config.toml
model = "spectrogram VAE"
dataset = "synthetic speech, music and everyday sounds put through simulated rooms and audio effects"
train_examples = 39062
n_mels = 64
hop_length = 160
input = "log_mel"
win_length = 512
bottleneck = "kl"
downsampling_factor = 8
encoder_arch = "efficientnet_v2"
encoder_norm = "groupnorm"
encoder_activation = "relu6"
encoder_weight_standardization = true
encoder_channel_attention = "se"
encoder_depths = [2, 3, 4, 2]
encoder_kernel_size = 3
encoder_stem = "single"
encoder_expansion = 6
encoder_widths = [32, 56, 96, 168]
loss = "l1"
latent_channels = 8
decoder_norm = "batchnorm"
decoder_activation = "leaky_relu"
decoder_widths = [48, 96, 144, 192]
decoder_blocks_per_level = 2
decoder_block = "bottleneck"
decoder_attention = true
decoder_upsampling = "nearest_conv"
kl_weight = 0.001
init = "kaiming_normal"
residual_init = "none"
optimizer = "soap"
beta2 = 0.999
learning_rate = 0.0047
beta1 = 0.95
shampoo_beta = 0.999
eps = 1e-08
precondition_frequency = 10
max_precond_dim = 1536
merge_dims = false
one_sided = false
adamw_lr_other_params = 0.0011
max_grad_norm = 0.5
cautious_weight_decay = true
ema_decay = 0.995
max_steps = 5300
batch_size = 128
epochs = 17.4
lr_schedule = "constant"
warmup_steps = 260
weight_decay = 0.2
adamw_weight_decay_other_params = 0.01
Rows from block 6 of the decoder of a small spectrogram VAE, named by matrix and row number. Rows with one number belong to one channel. Each number is 200 + 30 x the weight over its row's rms, rounded and kept within 0 to 999. All counts start at 0. After the name is the row's rms in percent of the matrix's.
After each channel's rows are labels from the 100 clips, of 14976, where the channel reaches its highest value: "top examples" is what is common among them. Only what is clearly more common there than usual is listed. The data: synthetic speech, music and everyday sounds put through simulated rooms and audio effects. In brackets: how many of the 100, against the usual share in percent.
# convs1: 3x3 conv (decoder.decb.1.1.convs.1.weight, 48x48x3x3, each kernel summed), inputs 0-47
# convs2: expand pointwise conv (decoder.decb.1.1.convs.2.weight, 96x48x1x1, transposed), outputs 0-47

convs1.6,101,164,216,183,202,189,185,121,177,207,195,247,219,226,234,211,199,203,230,197,197,183,221,221,203,225,217,165,196,243,176,220,250,131,200,201,242,174,218,169,187,204,194,227,194,252,139,160,249
convs2.6,088,183,214,181,224,217,222,192,171,231,226,227,187,206,209,210,223,238,237,189,199,229,171,127,157,208,237,256,160,171,219,216,233,224,259,158,169,262,129,208,169,206,214,244,191,199,207,207,172
top examples: dry (54 vs 20.3); dropouts (33 vs 12.6)

convs1.24,106,186,244,171,184,191,208,176,329,210,173,145,229,154,218,232,186,190,200,227,216,159,193,171,174,199,223,184,192,156,180,233,206,231,224,215,190,225,214,179,194,203,188,199,185,191,208,221,163
convs2.24,096,178,189,220,216,57,222,188,237,228,186,202,216,202,186,168,218,223,230,202,217,244,251,204,194,187,190,236,200,198,125,178,241,209,144,190,194,188,142,188,211,148,191,208,219,199,167,183,217
top examples: everyday sound (62 vs 24.9); dry (54 vs 20.3)

convs1.29,105,241,204,201,188,190,177,159,256,234,169,208,242,180,215,240,225,183,263,213,201,223,200,202,220,158,188,184,242,176,163,198,213,205,155,142,187,224,193,228,170,188,208,220,220,185,197,283,161
convs2.29,089,209,233,228,223,241,172,206,203,160,160,190,195,195,213,206,197,226,227,212,221,203,242,239,233,204,215,176,176,182,144,233,261,223,189,196,219,234,165,155,193,222,149,162,224,161,226,199,170
top examples: dry (75 vs 20.3); everyday sound (75 vs 24.9)

convs1.45,102,173,194,177,243,183,191,173,173,147,178,219,205,199,179,267,165,197,211,150,168,255,216,166,216,197,136,187,227,189,180,194,225,204,153,198,169,266,225,193,204,200,167,203,139,207,196,173,197
convs2.45,092,215,191,199,188,212,128,156,181,201,184,199,180,187,215,198,171,185,204,221,164,200,235,168,200,251,208,183,180,147,192,215,135,191,145,220,233,197,193,225,187,225,203,210,160,173,208,200,187
top examples: everyday sound (84 vs 24.9); dry (76 vs 20.3)

convs1.9,063,185,208,194,201,211,210,186,231,224,194,223,228,197,204,205,218,198,242,251,194,237,244,197,185,215,175,205,238,218,245,189,222,161,189,197,165,170,209,232,217,192,211,281,162,185,162,289,146
convs2.9,086,194,231,168,247,262,122,211,200,129,257,197,204,250,183,200,178,202,241,180,173,205,216,214,198,202,214,171,166,228,192,220,201,205,177,285,136,219,193,201,194,206,234,203,211,172,236,245,202
top examples: dry (75 vs 20.3); everyday sound (57 vs 24.9)

convs1.34,066,207,181,198,184,217,217,169,209,233,187,165,230,140,177,221,242,223,216,168,215,228,167,209,141,179,233,183,194,204,190,238,236,189,177,178,179,228,167,253,154,207,159,195,125,178,213,166,163
convs2.34,118,185,210,182,178,160,186,185,163,204,167,201,221,249,167,190,241,225,201,198,188,193,244,218,194,265,190,201,193,173,215,177,209,194,177,221,97,201,163,195,210,203,203,144,194,232,228,185,181
top examples: dry (73 vs 20.3); everyday sound (65 vs 24.9)

convs1.47,102,184,233,204,133,238,171,197,192,167,170,207,188,187,196,214,169,219,201,213,199,238,253,199,201,199,178,177,244,170,164,208,188,258,242,199,268,225,190,191,177,167,179,269,186,245,213,229,225
convs2.47,085,189,178,185,201,219,204,189,187,185,207,168,171,212,177,161,232,213,166,177,232,189,292,220,189,178,163,222,168,182,199,200,162,202,192,228,194,190,193,216,232,198,256,133,196,215,191,173,230
top examples: dry (87 vs 20.3); everyday sound (79 vs 24.9)

convs1.10,075,184,223,243,204,191,215,226,217,218,223,146,242,172,162,201,158,204,194,180,171,144,166,205,214,225,190,175,189,222,186,221,196,224,171,214,142,209,249,230,273,215,161,173,222,194,214,267,207
convs2.10,105,182,192,247,140,146,214,157,223,120,211,182,192,177,187,198,183,226,154,188,220,182,197,232,169,180,165,174,267,166,207,180,212,215,111,207,207,157,258,210,213,211,192,194,214,249,205,183,193
top examples: everyday sound (61 vs 24.9); dry (56 vs 20.3)

convs1.7,087,212,157,202,187,181,178,146,235,232,230,160,258,163,223,188,175,250,258,183,177,170,168,162,149,151,195,206,233,197,223,201,231,261,186,214,183,219,176,198,248,199,174,197,206,183,216,197,213
convs2.7,098,146,224,205,178,261,191,171,176,182,192,236,238,221,179,191,238,238,238,195,235,191,147,188,140,182,222,173,266,175,184,195,229,182,186,248,215,224,194,218,246,206,126,210,191,166,203,241,185
top examples: everyday sound (81 vs 24.9); dry (74 vs 20.3)

convs1.8,122,198,211,156,223,195,211,164,160,205,185,222,181,215,244,218,167,174,245,192,254,211,203,264,184,181,302,165,178,193,241,228,184,199,223,189,257,211,208,201,172,215,179,188,204,229,211,181,218
convs2.8,096,219,228,155,226,204,239,199,125,185,179,203,235,178,204,184,184,166,157,212,187,173,151,185,181,236,186,199,172,218,126,203,171,219,224,155,223,220,147,219,175,167,215,169,204,195,209,221,242
top examples: dropouts (69 vs 12.6); everyday sound (58 vs 24.9); reverberation time: dry (52 vs 20.3)

convs1.41,080,208,205,182,220,208,199,229,191,191,176,224,165,223,198,215,159,203,267,169,185,234,197,241,151,230,209,161,208,218,267,218,191,196,182,206,157,183,190,281,163,180,184,191,160,187,230,260,207
convs2.41,101,216,191,231,211,251,207,233,214,193,202,175,211,148,214,213,195,196,205,186,231,254,214,148,208,207,194,180,153,169,180,181,126,151,176,214,218,206,193,203,237,191,213,170,255,214,222,235,251
top examples: dry (83 vs 20.3); everyday sound (72 vs 24.9)

convs1.42,083,235,210,210,231,185,227,253,192,213,265,152,204,213,183,191,201,123,185,148,198,206,134,190,157,184,173,221,224,191,212,198,204,211,192,228,177,233,194,238,229,236,192,197,194,167,242,255,186
convs2.42,090,198,216,176,164,197,223,186,171,187,201,192,222,196,169,167,171,210,188,112,212,200,223,177,213,114,126,233,217,168,180,209,204,165,181,197,185,158,170,214,251,212,177,270,227,230,186,221,219
top examples: dry (70 vs 20.3); everyday sound (65 vs 24.9)

convs1.14,109,216,126,192,179,165,194,190,224,164,173,220,279,182,218,236,192,157,288,218,186,208,241,179,195,189,201,183,229,193,212,179,183,249,173,226,161,180,216,211,219,214,214,218,189,154,203,215,196
convs2.14,097,189,215,150,198,156,169,215,207,160,249,204,246,200,216,199,188,195,149,264,168,236,214,223,200,192,149,200,255,221,147,218,240,199,234,202,189,199,210,197,130,211,188,244,156,198,237,199,147
top examples: everyday sound (57 vs 24.9); dry (53 vs 20.3)

convs1.38,110,222,203,196,189,212,261,234,199,268,207,181,183,247,207,194,149,186,195,205,196,148,185,184,192,164,183,188,158,221,187,203,216,252,195,209,214,269,184,240,244,184,184,236,202,145,238,232,224
convs2.38,088,203,174,194,147,165,201,245,218,196,215,205,241,227,216,177,179,160,219,147,146,196,198,193,230,169,211,159,193,225,215,189,151,197,207,238,205,181,216,162,181,231,210,185,300,214,145,208,239
top examples: dry (72 vs 20.3); everyday sound (72 vs 24.9)

convs1.40,097,213,158,247,217,219,191,185,215,188,185,166,184,260,200,197,164,172,198,206,166,260,170,190,201,187,198,173,257,195,220,183,256,202,154,179,248,217,203,251,212,158,179,214,189,185,177,272,195
convs2.40,103,229,183,211,111,234,167,202,173,174,160,192,210,158,208,237,184,138,155,217,204,174,193,190,165,210,210,156,217,134,230,205,135,122,184,154,199,223,194,225,201,186,189,177,222,188,207,223,170
top examples: dry (82 vs 20.3); everyday sound (82 vs 24.9)

convs1.18,094,182,175,183,192,202,178,163,268,225,189,177,255,212,172,235,198,200,223,173,189,192,168,190,195,172,137,213,225,172,154,227,233,190,158,147,197,218,252,212,175,236,255,172,180,157,209,194,198
convs2.18,111,210,196,224,228,230,202,185,234,235,150,238,177,206,212,194,175,176,210,211,224,185,229,191,307,204,197,208,176,209,189,252,201,199,154,198,192,186,203,208,202,235,235,209,198,220,187,211,276
top examples: everyday sound (74 vs 24.9); dry (57 vs 20.3)

convs1.44,113,247,195,211,200,204,218,218,181,134,191,147,193,214,169,182,211,146,190,234,175,217,167,195,199,158,271,257,210,206,155,234,183,267,179,221,212,246,203,207,217,179,181,204,232,171,203,182,214
convs2.44,092,173,179,204,193,152,223,224,181,201,185,194,184,208,172,138,245,220,198,257,211,210,151,207,165,187,193,211,279,244,179,183,210,170,166,223,230,239,161,180,208,154,234,201,231,224,209,166,189
top examples: everyday sound (69 vs 24.9); dry (57 vs 20.3)

convs1.4,108,146,167,221,183,211,189,206,199,173,219,132,280,170,191,171,198,168,166,225,185,170,241,205,239,206,217,205,177,175,168,223,160,214,226,235,228,204,220,132,187,213,226,252,204,215,194,222,180
convs2.4,103,192,182,176,146,212,229,158,171,210,207,140,227,191,152,249,206,188,202,165,151,226,206,188,202,185,168,240,228,198,190,128,226,178,231,190,191,179,191,225,178,163,220,211,133,273,184,203,227
top examples: band (60 vs 25); dry (57 vs 20.3); number of effects: 0 (50 vs 24.6)

convs1.39,079,178,179,233,183,191,205,229,187,201,170,166,217,186,181,162,249,141,169,195,193,176,196,272,197,188,226,216,183,165,172,287,248,234,222,249,208,189,234,180,194,228,160,181,188,220,193,195,216
convs2.39,098,140,186,213,182,185,206,154,174,229,202,183,203,80,246,174,208,224,211,225,169,170,208,215,180,205,206,205,172,164,197,180,194,187,207,216,252,206,216,238,207,234,182,213,166,217,189,144,224
top examples: dry (59 vs 20.3)